From a checkpoint of a small image classifier.
Model: 3.36M parameters, 32-pixel images, arch swin, activation gelu, patch size [2, 2], depths [2, 3, 3], widths [64, 128, 256].
Training: soap at rate 0.0014, 22300 steps, batches of 128, held-out accuracy 100%.
Data: trained on abstract colour fields from 500 small random pattern networks, 203450 training examples, 14.0 epochs.
Rows from block 5, named by matrix and row number. Rows with one number belong to one neuron. Each number is 500 + 50 x the weight over its row's rms, rounded and kept within 0 to 999. All counts start at 0. Numbers have three digits each. After the name is the row's rms in percent of the matrix's.
# fc1: MLP up (model.blocks.5.mlp.fc1.weight, 1024x256), inputs 128-255
# fc2: MLP down (model.blocks.5.mlp.fc2.weight, 256x1024, transposed), outputs 128-255
fc1.142 094:441456527496584609423521406485497458557574500474608523451539530542586518448530513485478593525500506463448504476554598472510538460572545507510540441388513500517517451625507546543513510494467459557514564494474472529530511496598512431569410563591579481391503608595474559514500527534464506549459568434523508470514595424625536561384566441514525429470471429554447550554468533429479441500582
fc2.142 104:485539576489575493485503595551525467478418516441470505459598488515430493440578408567534498545387495536350559467410543540438479508414612501509538458573474420545506512532492579581473471479515476395440478532476461491511552551545528576548529488542517483559392515540448540490504481497526533487566540438483441570405552507646511587546463539492500449531506460450485498466452425424522566431510
fc1.143 097:391497499473559461447484454593589491442398479578493493515444549534425487433493471559484464521549517431570463474486521477505510485463495567492492429477447546557439467419487510487523396422463552547451526547489499562527482533477535494407449460505510466560533515504498535413486324443438567488480497500560552494504498529521592563450471422558494435556504512483540487498364489564496460451508
fc2.143 106:542487531527439523450463522522432514515508500500521513427487471489434476492607523465391542516428562511587436533548419488568539477448541492466402483521495477441522475443432562502482579542462440445536444472398449514488503485527509588499475458505558529520548519519508462518449549511534478463382523500539481557452594518376456480487448507518427538449507408498537525541442464540450584478504
fc1.144 097:448528478560532525438578446550495515528449517493525439478565584478459481489444445450523452519374522464498472527481557463536565421506389476443573586504528515396475530473538510455599526540471499546515498515617510549431630470521543465478511453485525458511506385419359473536381485494518447466472483472538549513435443490508587597558469574503506448537484481446483484504434536441498426504641
fc2.144 094:473472504554516550517463550489476450603465573412504475581521450485486565467486488516499501510493517475479468496432494444463508504540454461503457507378522446541564498499462546448497419456489494569564519454440486444449384475582541398512492561463481503530525406469460511529505422486491512487407569571549539511505506484552474420510509461442491430510503514579535459586508473459594509435443
fc1.145 102:470462381578504425473513515468530499436484545510494454470494548574459556478491568475517464622421503533537510522482559491475521581468450456451521533528536459483614425527611485466470514463514478478447487601500498505448486487454503483512505493483561624507434507515521484538438498382539517441499553588531527502433464561532513458465503499444591416411550488493456492614472603397492561584404
fc2.145 095:497543403461565501533590457628502428474452586451597460400441567451461469526569556460464550479451393412481477538533570469555450500458559497495547560567480540509483502556562530559590541497507490444547458469471421482599603433472473464527537535553495522364567420499532460581513640474421514591457502490472459529494567457536519485478548491524500475530432561516514418460482482481566499505567
fc1.146 095:445543506431561516320459552533538478510423438562484528598528529489523522560460492516481523477541539550473419466507487490516465525510523622441446512564550450499449453416479434440568433486607467522474536444569635556558470392434435511521491448465591481556500562464511513513522534487489517520430609543491535515454525585525570434596518477531508536507557491523498529508529598527456529490535
fc2.146 098:513510496597492457521479541530498397518464596566530635503369503462554452519510546477417623523371544469497445542611475466450484545576446483523500535557526438549520433450513558508564534523578463508461520568556483485524525609478476491468558405468500550534528494464557442460443486544533511581423475490466472497541502452494583445484464464367451632599461462539554541456517521467534561505447
fc1.147 103:474527510502509515483555427502503480475468468486473446453511466525496552520463545471508503368511399485444479587436491555531517427498460461560509488479520513552488450433540408462538454527537560471476459465465446506542649607434412465412452495500440476466544563501512458560458454514559431576487475552511445513516507518550509545552486539569561434384480432431500434548478492448474569549484
fc2.147 099:494508517430464463374437481476567552448414406373480594507441506472409539527464502453505540490500552598442521460532516482486511444535490499523492422486506516507510539481505561575554530435574462483480514598473455434418505514471500456533487510477503474507546443471487534498489444501498478459529484458610533501583423553560615506559517426553460476496496515444462600356532500468465491405514
fc1.149 105:525507479564499500570465528540513513387531534528566490603453495484487554516493503508466472511510490570505534568513475524576450483542517524521431550474467518532461548519467483501484527439612501586498507519512477567406491474437426457428442556481627389526525487570472606582474538524548478450567505487562455485543541447464492516528537493542515577547484470445493426450549500523519515595501
fc2.149 093:479482458472429538537475547415449440504519516401469534490517464484493460488525522486584400527493513527537421503463369600505535450535452499494494461497485476527564513533540516521483518487473520444496474499436582504566452486422517525411529540491562496599564365487499461581489495521548475448507568441491521469467490476575549522482485484468519520543525631503465490497504600493540372434497
fc1.150 105:467507511437538482575504550536499478450469569487476368532599549448460443443473531558605510525504447530515521506439548385548487585495515543556538509443545465553542582550587462468439488525594546489564588480515480568402484527456505499477513451373484474477400464591553447475501478550550556459568503463476491451422502375511471475510435506560452553505538492532458487421472420438524536575487
fc2.150 106:508503521506465456522563482440497492541427475508413454552541466461491568602478493510527470598467495512508554494456525454511493493487485505492563546494512524491506470508532493552500623502409554437457551502480428472555425455467546482570442432440481491473525509484422482516438410568617450518500465480436456542495553586516446486497518554503605515505397555403513554427506556500463452575538
fc1.151 106:491429606538546541550557552386516464518527476481688505533570522461520527593487502509562506458439529579413425486483515559465472506428571521542491534535534409466496452535603561530449511552497555443488595468489459497458530465442491444426433375573536470404436490477458488579473493495542517547579445383524464506520524521504537454439492515423501519490447546422518554488487474507388411453433
fc2.151 094:493479494489515487553543509448496543567573489536635589547513555570566526512545538622531540412479504385510489565497588495464447492539447556426639498507473571430560492572458509434512584549495553538502439483492397522591500522502603443495509396486544534538538525523416493510512469462470478462512543517577563532504562526451535503467565468524574597586424470488519475423553442444466448510542
fc1.152 102:419576622501513441402617511452454407504414477411513500597504659514496493554494526473455508505487499526526512521478495490399431487508490591521558575588476514471432471554449486534448483553568535473561479531490516506525597473415499499497498490574475558523498550486570459558503504500516593530514700446517551491549496450507511503532573526510544554519486429511451573472382523519536478491534
fc2.152 095:497480436489520509509530424548524674432540420471574450475574522502589454490438467533537445482497618476517464509416590454543485475445536480503549491471456492495546511451579452379505482579557581487470512466402587499404465538406495489527489526498523508526467483570520511599529488542543502362599557566440527462451537472549488466461479447513541523413509565487561492473531448517536493466376
fc1.153 097:474466472544430473511522501522427499486474538492575548497516538463548547504601520506560545528543568561481536537444445488530467506599440417610422561609484516419541379477490493441464586512516627469539570493499555466425568535520513574452507503489419418444506502462444513494515562555546470506520469539553556545419415461429413467459561508529505509546489477511414588422554465491481491488407
fc2.153 103:503467416418493521527444520487476479593592505413482508545515514464370550459484407483508629565530579419504400531556564595489567540524467540589538360504499445516498537464456455585578407488513442488543496477516514519525495491510497517489527553464474507513525512419470568583513545494483476498513579546531422560476473476535479525497450484462490444497582570507435474538485514461528562489445
fc1.154 105:440559485487548462558494513462535392488550474459581462473514549506470487415518537504434519545548463562522476386370482556465494470554450509525471449482481481493540543530500523497483557512532437498459476537465447581346430482501450587479535579546535517462497552549521552459507451475467505478509549445446484482474522548545466530568590421544452468504476636456518525508390436474495502564400
fc2.154 106:422547506470479429612480539528534482530563356446538540526474482554516465541482412556550489467507450554447448524529608497532483528419491486551499538445527441582460452522567545517412559460413531491487534439591496529426518449541574420496537441579525448463476551486501517424478422495496462467549408521539443418496459445429560548521472490496445435425503488505412521454557538537484434494503
fc1.155 097:562455420409425423473575489473500429597518498409527506542439572445496463480474415511519606464482467537466499518542479482474469528440540573481519461467605452478539474462465446588482513462482508516469461487500481392479473412505604513355460468496509624431535495512506522492492490490424447446493493495517538577411521449516413501532552526559459519572408486489505531446510412488462511512585
fc2.155 092:459501526506528478495496464484415481441525461515451518412578440448435487502401493558363509556441426550621520493549475598416557413459516602569447402537539529536604534499502459529508407578408427455499583526558469487563488559459562537523465491461441470542401475482464461526509463438555515524570533506486541428534554437543547491404563468540477552503439530567466499426552463526438591462461
fc1.156 108:528421606508524538519431501417540501530520466514527438479556500472531520458537533437444545476438513519552455468487499644540420516486601415443494521522495594479614443525478578552560531490408588521479574463534542561571505506442452492540461430561434516624507513536463517486497529574536450520525479509487394494494374489463467538467593487579546461505432552379551512572469497436510492546534
fc2.156 099:519400473447499420554425503538458492489495498499504461581558440557526518541476467479529478466512565484548478525513440501467551416480431527506521458510522522578530486485544455469520550526548418460439539496523460563388534436464580549585476442536464533544398582492571598612519513436512550440573432576590456476442431496567485552473575427580601473423388512474385588522464501543555492531455
fc1.157 099:502492591465530500473502482498531549449504439496483494572526506530502476490493434434436599559473512507479534518570580558506508483541515488532554547461476503466500504494505525475501398477466468351556509492538519532476558492581554427480508539568390546556563467580473551533456475511527542548558594423476498437562498588505525432518454448540488620408537524569481567446485520591526482546473
fc2.157 100:454585508570462428510494494506519483587542424493547526377469542560509433459443527520451403477576482497462528468506415415482528514519514550485569541505489479413459547386464508440522554482505601514465580411459515493481501486446531518390521450374500452545494518479533517507510424466618492532488515441481596465552487523459544494523492531478434438577523573420563522578510530524470442416466
fc1.159 101:592494395512538480511462496596458474522497559508541509540543483446562537472475525498496566530532438535495460619531480431433467553504447432533499464416477446507490545474533489417494529485587472428475516493599493528578470489479464576558443505391485569408486489476521463561578479566461547485459532493496542560505578493507451384453550514573543459489409522544527564476556375460489367521488
fc2.159 100:477509494563521473437455473505475521528528524484439434505549546517494515500480450560545469565499467482568576462494562451442474428484524481447448513557437424552515403546564403522472460538523515449499514543530461491514424561518624468506405481530470491501485440471549521538509541525567524523488452462460508570459417551508494511584498490558557393466541565463446496438483468495571492419437
fc1.160 096:547465505464396517504518529599487552550520518508506497492451417500464529471421506596511529496468480612544484503457508506458552494528504556629594568497477500600578498487530554501572480534563565589484479479527503506506487450437520513432602486421541487465477490467520495536557457414565504597461454624477544453453436548485489515515495461502451512535579527520441517453511458503514411466520
fc2.160 097:388506484497518453549464469578508520516587579454510478458502444448472521466490415490598531530521537539541536440546427495490548543496569533600577500435636424511611443528462489451441429507576461528502450509496498505455520524444531518510636459536491456440537563506502468520562513540365530472400444467509489489441493412580450569499539509500482518419533432538521513455566501413539492532473
fc1.161 100:475530466522505514474582481474512515472466525506533447499578589548534553454536466496419573544432463600434489506492550451516521509441544543524464568513546430515520497489546555504438516496581511504517539627503432500560592453537496440402569543571501503609501607416562560424448437463440446502426529497529552511470379517461594572414527491415463515507485558466532448484475436590506541443449
fc2.161 098:575393534399483453465536541602592539534581500587535429464454526537506553453428439535526500510558446439464408603531558506526566508474428405496528532446482526487514532490446492474445552634529506488593503482422438499465430510458522439541510537517628435490456474531466498507499484623484480537499555464502582518623479486561575551500469635461570493447434526501478527406510467374564522528585
fc1.162 105:532536578471498545498434489489396483440465543584518529579444396537446550514526532566462506531444419518413504528499486553500498565463486537537495555602433571580463490448457483541417579461387479584510465592508426520497587520591509512473423464528571497517478523511518484456595495426461505492471417450441499530532518460600453532551478531452583516546559524414490486417460463510470499539527
fc2.162 095:448582447537500461548445496616466441501481534489566425479487459490505498448513488488471487504533525486404511538483545476491534499489494453497512458473485546611481499520541514531439513585511534413538545443551451537483447508420544399506564556517481409535473459464515447507509439542410545539393516464507409615512521459462487464437530593584524405448499463458497583543575530594540583577558
fc1.163 096:476536509597475505582467408453493530419429470549517552502499492422515496414466524528497461420417500434411482573565459422525519454494548476546560490544597501551558582471510508556561461433581546504420405543407481456498543519373535514512487577485516478476528487492468438495459508437572469532408431523539531424526504496440493491528477574506490548498554508422552414528449515514547627477422
fc2.163 098:464489478419457509469588470542470448493398427577537533508561564545499462533538575529478462396444468629562585500569433451484440448537450544484566495457502569507542534604487493538501454550619482458523504544472501544461543528524489555613498444523447473474495582496625464494501446442535568433396368499494543468551480478540488516467474496490430539535530600509470483502542484458509617583474
fc1.164 102:451416453501551528453563458440554462565432535444462542452437529608449535594508458595455488459501472494444462436503476496450556504504503474486584383459582538518432446543449535549413525586460542489479525455444547404420477528602441481510428583489570434573494496516417539462545452500504586503466469447499520503478516564466528510563439529461502562485635434532584503526573567465509509477504
fc2.164 096:476433568473517527485458529488487503534484604382485488395484532472534502517617566474529505519484484577458500488532520432398500498487586522484486428473499404526452475579570586572521511497550485505440486491500557448483578539484483496556552546485489457514444527490516550485473418551412496426487522460418421501491569475460443526388452503477393417465381510472498490417542469634571501496514
fc1.165 101:471471473498498560489545482383530535519461510482511456581568412464474485462465604510436500490514501492511536583490491488517539489468574406516493418400412484509412571467495473460482465462418445533616458464536461544579519547499495473578594540457460393565528534451525571560427547466468530518562501550558519477456389410593467502516604458425484502492523400457496450514531444500511479573509
fc2.165 099:482455449528420457574521525438453469517476484523514518531513421556534510459470543451464500590536534506489571434528488456381520506439442536571500511559509538452524595475555500462472506579463625446475494486510456563558496463507452526474513533458555387439484516509658533428471480488478442566506523490549499512472495568489521429484565465474579424576459492509450438467547552467580456564513
fc1.166 103:527452487558438440424524510482438481526550447569515419509569470459515522504465516422564466530520540494484534522460451415471558507529521501429535484483491387448409597528507551514497429500472515443515482374534411513537508470444467521443564474513494435516559447540419515504483536511581520677497548499555384472446480586471571603533424513520448692498515516517560550504544506539546508559486
fc2.166 107:476449543481458642521476561515472504434506448550561557579497527516476525531544524500452506513485431544495447509593538468520534509441512567521472474472519534561490538438442471506447498464427474546512535426516614554470609497461559505596541529452498480411444458642462526455490506451468498540513460444535461530513537394511446483434408472503527582566519577467602505454467499478496595527495
fc1.167 096:414496540488491554467456569491532511505531407360477469476593533419579475466515542538540518513490593513454522582539496484540618592487511482495429511451503572514521495498471441507530505537467465505447538479475444416475648463460537524556429525548472527509477456595570518606452405513494430468473540541481524595543460549488494535458603463429416485489423496495548457488557516503452494502568
fc2.167 099:474526528543511492476528487548493542532503521509548453561440477551585439467505467424549485567514436383546587522507528376562606510525548482517529463488535535508472541436422520520428523473495557470484565509598439395502530591541542507484487519391499426574485477607472458466562498489440434527460439516495527569434405544513546483541591440517402485580440506494564510512585448501526455533436
fc1.168 097:553566462496407518484460532531528529458544510486521475488381469532584385570515365455403527437477580521443540558503549507559549507581425535524499401535513465504575466535526499550440472481551521426442453523503510435590467520425568506598498449433543563597483455484462547514485494364479375414486554441498484533556566628459485519407486448490490465546592527512542381513515458491503520578500
fc2.168 106:561547514459440491646549502530453516483489511524475506471388529673536535549574486430462437494366461514388387548458507492446474622415511550560422455561487498528491441527564457551598539534499486475522509513453534463517526497432504467581520512562464493556527545565527496498508458489529500524548594520529595426442502523497552481527432505444503484521499473554493471470404461515451450422450
fc1.169 103:506431625504490509506472430483445491526397426623552603510522458530484515416600547516465536483484524480539566514485578483519437434539553591509496547501560399466473510524474550516526444491507503460502503501574470414442549512533534427470461547462477474482461463555475462511471472637504521430508451430609484490455373494484422564489458553454401546433470545535458458565555443578506484483504
fc2.169 106:517565543467463429560475498469445506457563516515432483559507510499517562548513578600494431560483470561516477449465462508532533520513477570511494565466479536487549527410508462516478546449507502518473470543515442445516464451498554477436581537517536497442505497527529483492498375521582488550525525534477493487442530640511467507605415577502506429560492508443478477508478588453507499529457
fc1.170 099:497493473579534496501454524486491519507517522441491578549577416492531603503499549540474572530463486529425605471465406490558511470541583458475586488495412513457577518493464578503455459456504487456509575555482519501493526402502334475452459539522532545456518469445538465507512456595575531431485521537528459449453631442434560531525386445493515541496468469579478392541492486565459542500521
fc2.170 097:545535499437548447440519437562441405653527472533447499507407457556524562535413441385393531544621608528539493538528474427527545492457497471611553469604551547520467536473482439487537454510517439497575480471563414424467454518411556450487474509568463537525497537501504512483557564512476501566495465412434574597444457587496414487503546606465563457558444475540512552438466557508523521607447
fc1.171 104:497532515590376537398472595476445487480581559592539438486460582446663461494513554591561549493510517623584457509529435614487455564559499429556541518415524439476471486547516491491554527479491483479512483469446593525529387484426453502520498537415386488492492470554522578410523528493470476510481427500596551537574472560467506649484433486488574472435431531532451521501522541555478510407481
fc2.171 102:514482488433501530505427498519411575516513444520424586493462479440412413517518486524541518548403415446504517466385496511488459537510488502499533549452510453501543465547462338599437549501515563553491519503520510532438466495497517551485454409444505502540607481505534516535510430571492500591581499550469502445371427474430515436482489480510547544462461457402414498507472542482546482419495
fc1.172 089:509506570486559508463475545569435605427498500497563445426444554498462474507486477478480501485546412487471492498448462448508499452588522493508391498499428627582490411503505466539524465424523452497446549425483486488518487437537538491476473505442503566461499446594621497437519513418530538596489561504576552547570511538449492475554473479597480478573501528611458501455461504503597451444560
fc2.172 112:588482506509402519484598466432574594573548486483440530476440443446508429470456548473536530585501518430546449495506475420515516533564523516483500508450488495434469533530499456388502537506450469505442483499506436496458471444400495524563511521466472457486650585533509521595566509493503471579512530388398545515398451437499512544481591493473486462495506465546574487465518590595541582382512
fc1.173 097:440429531594478468572542570477526557455489439536579544524488424501450500609524458448455477527501447509553525473568467536510634491543487488547514490463615523505518502472461528528532485559541385478566567452561564467533547499546514503550580491531585502447465596512557464400494511483514532500525583544376607528601570479528536447511467510457509439504486480561549516495524580488494533466496
fc2.173 104:464547545498499499477474620454481533515464537524525501552432450552512446469440466586452553560535445434575533448489538538532518478539429494506539399494412417439535569574534545560441536433455501584503517494582531552476431498440433493490584389510522442524462498473504415459538507538452533627456485509542423538422597409455484479482521570409464448549459551448538487607522498488416478529360
fc1.174 102:449588485517516503522562516469487452441497522500504489474458579566465469586536477556493506475565392479543485461522526501542542562506512457492542537371519397435457422473447544505475483506489540460530424426457565515456530447469575481482516520478501507485516484468557497576438535524497421449509487544464492520469577542464540575445486635576593508557611512607585526532540496484606474521591
fc2.174 107:426522461464400501556483457550448546508555475481545480516483571420546487400529538478457597503512449447514543618452476536380506492542374593469448507534501470419543500474461433511520497568503527435483420426537484518547544556540473534442535450511449560530447515566565468478484512489500498392405542496513584547505497541429474631484451462436509587487476489535589465372426514578569426525517
fc1.175 095:550531542566550448565527484440460447515461517547493550492464497548427510553491441533509415586466374502450453518529472459564560563500472497550467492569488546467507462466559547572482454439534463488511489531595509483563498514446595462451561507495565544585522501477449562599577480545502484536490543523536489563458510497403494560516581542457602453497562498363572453528449545512543495430487
fc2.175 100:447452432506524512448547497584570508495472504486482432533524449493515537417521443527510462524484527513486546454445501455480486599459447490484553508508514544446461578567455481439500512554430455527455524444500521513471532421500505495553510477547526469519517569479508498497555506508528553483454587592497454496477584556486547568522518530564433534497472528600530483419507576515466503470470
fc1.176 093:438463433489561539558414486485480504503567430467465630482467547501472552474567400551421459475508449555527488595481488446519465515470502531580505498492493435483554500434510585486398537477600428630594568565452534567471501401539525488543507434473520450582550503431570469544446416519486432546490537469535546535503468513559539526491524592559550589525451512373494585481562460483516412443559
fc2.176 104:524588367436461465582493416544420385501540444561411552450481468547495596540505504582502520426458472514442498626507427525470484472461479521498549552444482468516477484431507557452485481590480586494515523439558461444464372546514431471510561516490512511496498534613537467531408494481513502575517523530436435558492556478486505480507447478416499458468501484483537498459449487480522498491540
fc1.177 100:563421539534484434475535514570508446578433484433416424480474490419510525459488464488603543463463519487445418491534582492489468484524403508439472474512443441462534470542489506399478553471522493579411450541510426596409521494445522470433488563545431491430531491467582483476474465421529580570454561518519458513432464485519484503454418430459426401467629474503563474533487465569470458510563
fc2.177 102:482479540507488510533510505494512502502508537522570521457513549503403396545461584543528438518520408423420476509544527477461491500466422464459445467557492548518473593564359509562444521512510437513571500501519529501499550468419481489434534424499473491611539532568584553385499447505427512476598496414471456394530433557425443523458462484571597435425540450509520527471459494414537503437542
fc1.178 101:495474479552525455451510443510414493456480452575453481545549552593414496451596463614513490519498571516416479561567417621479509524516529505461520542522437512514491505575471456464548495473503538479407406538447545503559461476460498521466469513441583472465448501561631495492519507520458404599518512494499433535470459481462497432440539511452605586434476479492543501396414560537507540571450
fc2.178 104:509480484545542607509446473623558425504430471587501472470470512535491464525499458557463440536368582538508480525475620459518438465501458439469407518501482503497546455506557554545561475498437420474588509537444519511450503518520582473405485487495551523491530564555515383517500536506476489552519526485483554461556509491502480580430546481438532545543456496445467443547571424430445487452557
fc1.179 098:508528526494403626489463503434471415583473569473456473485556534588530505517452539563560512479514502465486380531469520453505547426536560532440472439524405547486450499494456448411422600540440511507501552523485506484437437506415496493473497543598467533543466557486428445526531534540510554491497597433446539397594563571505597497563416548538400550532518492452502521405498457513427454563547
fc2.179 098:438528503500508529517527443442496471430543563468475361587483407582497463615435470453534539580500408470442563525460532532444367569452581469527585599530507472443465523560452594543583505531488503505416430466510451501471459512574416543477584544480541513514487557473452438470452438502594580497443504430553390524506544474464552520445557537477502531498471490556467523506507525524526568437482
fc1.180 103:511459538519520533590499460515632466496621519504462503568474511468443397521502465506430513516530567450528406439505524546459443578403440503553476443567459468506539551503474495458618449468483382425537598506504489432497493566500529487540529498404518429458503427422489536562481504502546430475504495545461457502490465461595480492486421519439516487462482436537485436592598421477532452468536
fc2.180 103:550468544588514548416547464524575470436459552408438497477482429530495515511540439519445474480483557523574493518405472469518541481500483516534443527458562483436403607488523505495560477497532586524501529501501448514499478530527614514406525525508500528527432482455445525498506554507558514551458492468517543544479504496424515443590432533494499470411423374476431596496530589450465424496475
fc1.181 105:531449482471500560401525543398411491465542536468461504484532393461550481471562437470519546443452568554503477519516471462498523505476455526482589498455565425456426525525555590518486556549500558417480491566509516539567451578401529439461465416482504525484480402508450509523439473600472545500519481526459546421481386463457510464406508445557588484498527543524346461525474525505557456497464
fc2.181 097:535568503470578545530537498500524633468539504431492549515545511542500481581473549508414484521485530488474524525453481466512467523423498544431483465420582450573518522498519582456578619502509501508581574537444565479445489447513468518522477555444486415538394480485537467508507402523530531580453481507524497465429519428551421515499449566482409557533596522492476491515530545529500481442551
fc1.182 102:483387506510482443435478479416530433522488565432546547578489508456480473563517497526483443592460552441470549548599551606576446490494540469571435406478473414429528553462502501487440570605476480549503499492507584448484634520492476482532460536560487488568557492518577533433532544469521422504555564470426512509446553530538487482634473523480513535555436494456519562382527502409521570452494
fc2.182 100:527496496526541483386452474548544465566474442528498499557459573494526484622667561560484523536546439448531458570505429493528589497458463414483491427489538503510494500572579472490486556479555476491404557569583538400497493542405520567475412395549510401477498540515580521491550544471433499511509574527511445467525414492566500518507470505559524498525487511532472527509397556574512471525457
fc1.183 109:558557429487570516464527393582438606440540459511555421488445470516502462466415495496423503481525430507550598454513507571449550542543544445492489544447458550457430525485530439469497539493533515527477443475455412445480474536520535584529518501410505497511465544452415464605566537487461554495442594535537427592467499476515507486440486487424492495512448509416456449569461459503502496424477
fc2.183 102:531550426522519571402427508428453480471558501523541500550460374524547592385553512526430568530536467480592543475469488547528458492482414541475563555471571426436475532584496476535543562620441565520452548577568490430557516391497434515555559480472564483505493523483460477528509414417470503572454587521556493515604483538519546488512531442450475455556531493552484451566441429482518517445461
fc1.184 107:579569503480425542616519569531502387588479542508419496491511577475497519466556481586589618475620507572565531422457500549557586478498540513454488507460488540501530501515457536552478574480449548455492420480492476461471455445524505376571507494623486573502560502493549471559476537482486491463574515506482411447488559425543486462526580549473466485479614464478526565441516477474605472517468
fc2.184 101:548487556590486533583459564572548575481519442494511458486492510501467478573533549558501523488480388478439466541507480532549588536571470451548521542420445526428545481526535560461443586540545519468473496526549503545522523580483518485569422369551448493502477590563525481586513528507439455502561584491526536542514478553494401376380561516539521507562452426454516484464560498424389483469415
fc1.185 097:467477486463553521523494516472502474513487504555437421501496447446546465498497440523500497471524400585439454450462458467509463450383590517514481457523464519523505478491471555452583552506475439509472530444555505486467505461486463530521612432532487498490524549546400522458433481433552561441518477495483478467415421515468520425557529394429521496573452486524472580512440546543539505463465
fc2.185 094:429536472561522398579547502516531513425433407447462488456454573451455499463487496538528522436563536536469484483440507459447587577555599438410559495536387532483449476373517515439472569453462489455459463536507405513450578481469552563554342469513512592536525485471550434407491502558564466503449415559518448456427462487463411510550490497509449506502504517530538548528430477412496452545503
fc1.186 105:469486534494439453538549435513469568591471552326487467505660455462540509482524392523467459489475537450516525494618498519457551493586474475602468490589484502427523494515505540477536495515505547464524528599491498602502458489489465423566570522573500441454480449441514528478434460464495447430560487579512531542496532391491471559517497526490509514415541551424483604529572498566431545507532
fc2.186 089:481412535510486468563478512544476542467502583423480539523417549395436445482487575436515528556522539449545468486552372441563474547527491460524552518540585561518549588480492548518545609477467487510525504512562488501472528454525430455459512515479441589478546490426390511496395488425538548454447419467535518465565488480496525476515512487558527581517516485442473428439467428519573530508526
fc1.187 110:471602508521488534595508529436511522448552497470465501573387516477525538526452505487496456456518430500503468440426480550457545431516445541519474453424534514493451531559540514541506483483417576566481435501463510469513581499456428494559583488502523500494559492571532550522492521419477533470580480458536468422475477424414507562509638533563407435503439493510554448511587531409440602466458
fc2.187 101:464513476575464523496513438534421457540545434460476420465549505571479409528460465512536476547596592433460547519456484528454422630538486547503445456572560571466487529502477487514496483439421500550553537485579541509508475365446522623565493448569435501522513531532490541481454519528567580544459474534576557464479553486405566546454442579494542562496559492428440481493501494539468529462446
fc1.188 099:388503621503464565593548456576461504442495537481487550495474531572480546558546583520558494479380559447501538442544520514613424456477483526535540491523505478443424457516484445483508454547483520546558546538410554521587468418590553596544565503460520553517550479522603536448481498415578408510514587551415430510546528480381587432526537490526577425454456515494485543567533467457506588475501
fc2.188 099:521500470448536430506502447460531575505534538531545482475538440505466489505435488503430555482510522514474491583451471499506485515508478480459432517438467571435483453547407488422473461524453629519494396615481496437496479463545396580467509533536518547479389476420451413451570439542474531482465425595532533466581545539440511471568499545511483558362496560479603441446500495541511551564520
fc1.189 106:478619541482530461546457486509536450480446424494540377440479477520501457496477478438573368519578449525580491446482464455452496517483486497541527435563529527472500566456645400435502427490538529495543532466574517489616488426467463515496468566536575489451571438459454456427463490494428541518411416513394545422488547464481593489540405513458545524472435507530436465471475534490502520445412
fc2.189 096:504492484489552509581426526485341454506523493465474467565439574530488509594472492603528480450548471497475534492424461428496563534578451544519552489526494442538543527483499549403542455510494599584509408508553495511564539604530479606463462451494463510432615435572464487531561547494553482483551559501416536542585505516487446564538463455465485433570526541486523466355486540431465469540424
fc1.190 097:503579386579493442505512492502523539448536472496430512516564476487517561549544500536630529486562540486480423502477518565463470582520543449492590566397439455513463399595586546495549474434428458474423510581525507536472566486533567500503470450547509480590549519488485568494451452516528450536542524437495518476436496485366580473462440557459564341505506539532520424482505446500481557409485
fc2.190 108:460463528463565568484450542465534543485501550445514509573487518518499521421480496545550473445454534468515595446548620519477499522542472609500420527514459555542505541412577621536483593435402588429484559544518478487470500423476436485552578414639409440590523571453484471559446569452421436510465537498425490547444518493570468527544566504536443526560494507440521424521413425550466464442546
fc1.191 094:424538515493504572540490501481520405489551595461556474569536509484447522513431541545471483556486440496557456512529435488505526515587530487427512482498404353524481492469514526494517407433504491522401496415486459544490592493494469490461473572490455542563490580506568528467568400452514428509465478506510536484568489475523506447535501640376460557447493469545469485447435468555479450548513
fc2.191 094:567576437497496483531469562539622421521455521477453558493493507452492527503517491468566461390559609541411502508523471485552417454482458525427475432485529438595577502510381379455481506492519546546438430487480433420565475469425562473458544443430470413583510542421425392543541551496572517502466489460499479539476514394415556552443548509455507443515528489498452541458381566451537556455439
fc1.192 102:412463464548380501453535436433438488503561506501541488495495492432602500529522548486525469566440496528528430475542472477476461492447472616521451510455454552483499408478476386484541544476539422594515538514481459468533674436532375508595494544487459520482505524425473510377432518490507440477489513569599439565413505442454544533507475520439475563497464545528539507477566513499550589368473
fc2.192 105:494527464423527445557467476478577431440467474423532478420562497550505402487575493501507510500465402455399528533461550432447486495537536414469458526566583482534522442517553528518461469555473499476463527503473517418672542513593460554442423462503476452478429578538589521489578555548506541435539493521484490503504481482435513482560493455526523503481444545523408470530458487542562586520501
fc1.193 098:406398593478446531534596499390551498450465579479511485524542499474477528496522542558441532505572602455438543493514427490515448406519435477617475477433539613473403425475522488554421459499522454486506589439457452580502601446538486512542476452528452476468575476431481476483418479519464586416540433517494525533560524493501535529525559468501447573482603519485479553461523524473427429508537
fc2.193 096:546419494470485431540580573468511546593626447546504416488555410603502540456519474561500500497613496508507446547495511451422508602474466518563431486504425486570442576509505529511429545548391478559571438508424556517540493489383477565503474513477548486518518570538501514467584438487450590506478488559522465472475556457556455471538586496471436601394600420532490479451458619458538505502499
fc1.194 100:476436483559502486505513623468520495527443428411552503548500501486483499531498464541455393487505495470457530504536452468542584506423570420450454514521403482630562507484491483417498513450534562449462545501528554488526524471462513445546571475571557534474472492494386480532542486520551541413511489513531497545468434473402515516515515547531396482540553560519378486562396491544563550590483
fc2.194 097:526489544435522523484495463452505478530526496545525511533526429471508540519459553458513565535548519478530643462510524502541435481546517526523474637610592511500512426490444469479544447573509497483457567437414543472540413510472498496571457405448511557547547484599432537532474499359454499475478539548454524468449536420556517461502555493475539366473534493574565513502420629581523498542519
fc1.195 108:511514438468432525492542540494440538453512463576463578536432444503566544488506450445531503465436487412449531546469466555529524385460425470560457557480474505584466545509540527516471497466515456437420577448534514489484519380485502452512474535543477525550528480552568473424446393432497428435452618482417512483548439546422548482524524470481522496571513457509420497536550472504394582514562
fc2.195 101:566435522470463559454525588499469591527409507486611451471467524466438522501528517467505557546529495441458448490565582500508466502471500507527482517522522441554591496477543550545456434535571484521514526559465397534478489470561475514468505470592438472471470490472558583397504487556576529459463514492574571469489510528526479462476598532549471576505428545544526499565459536457442498441584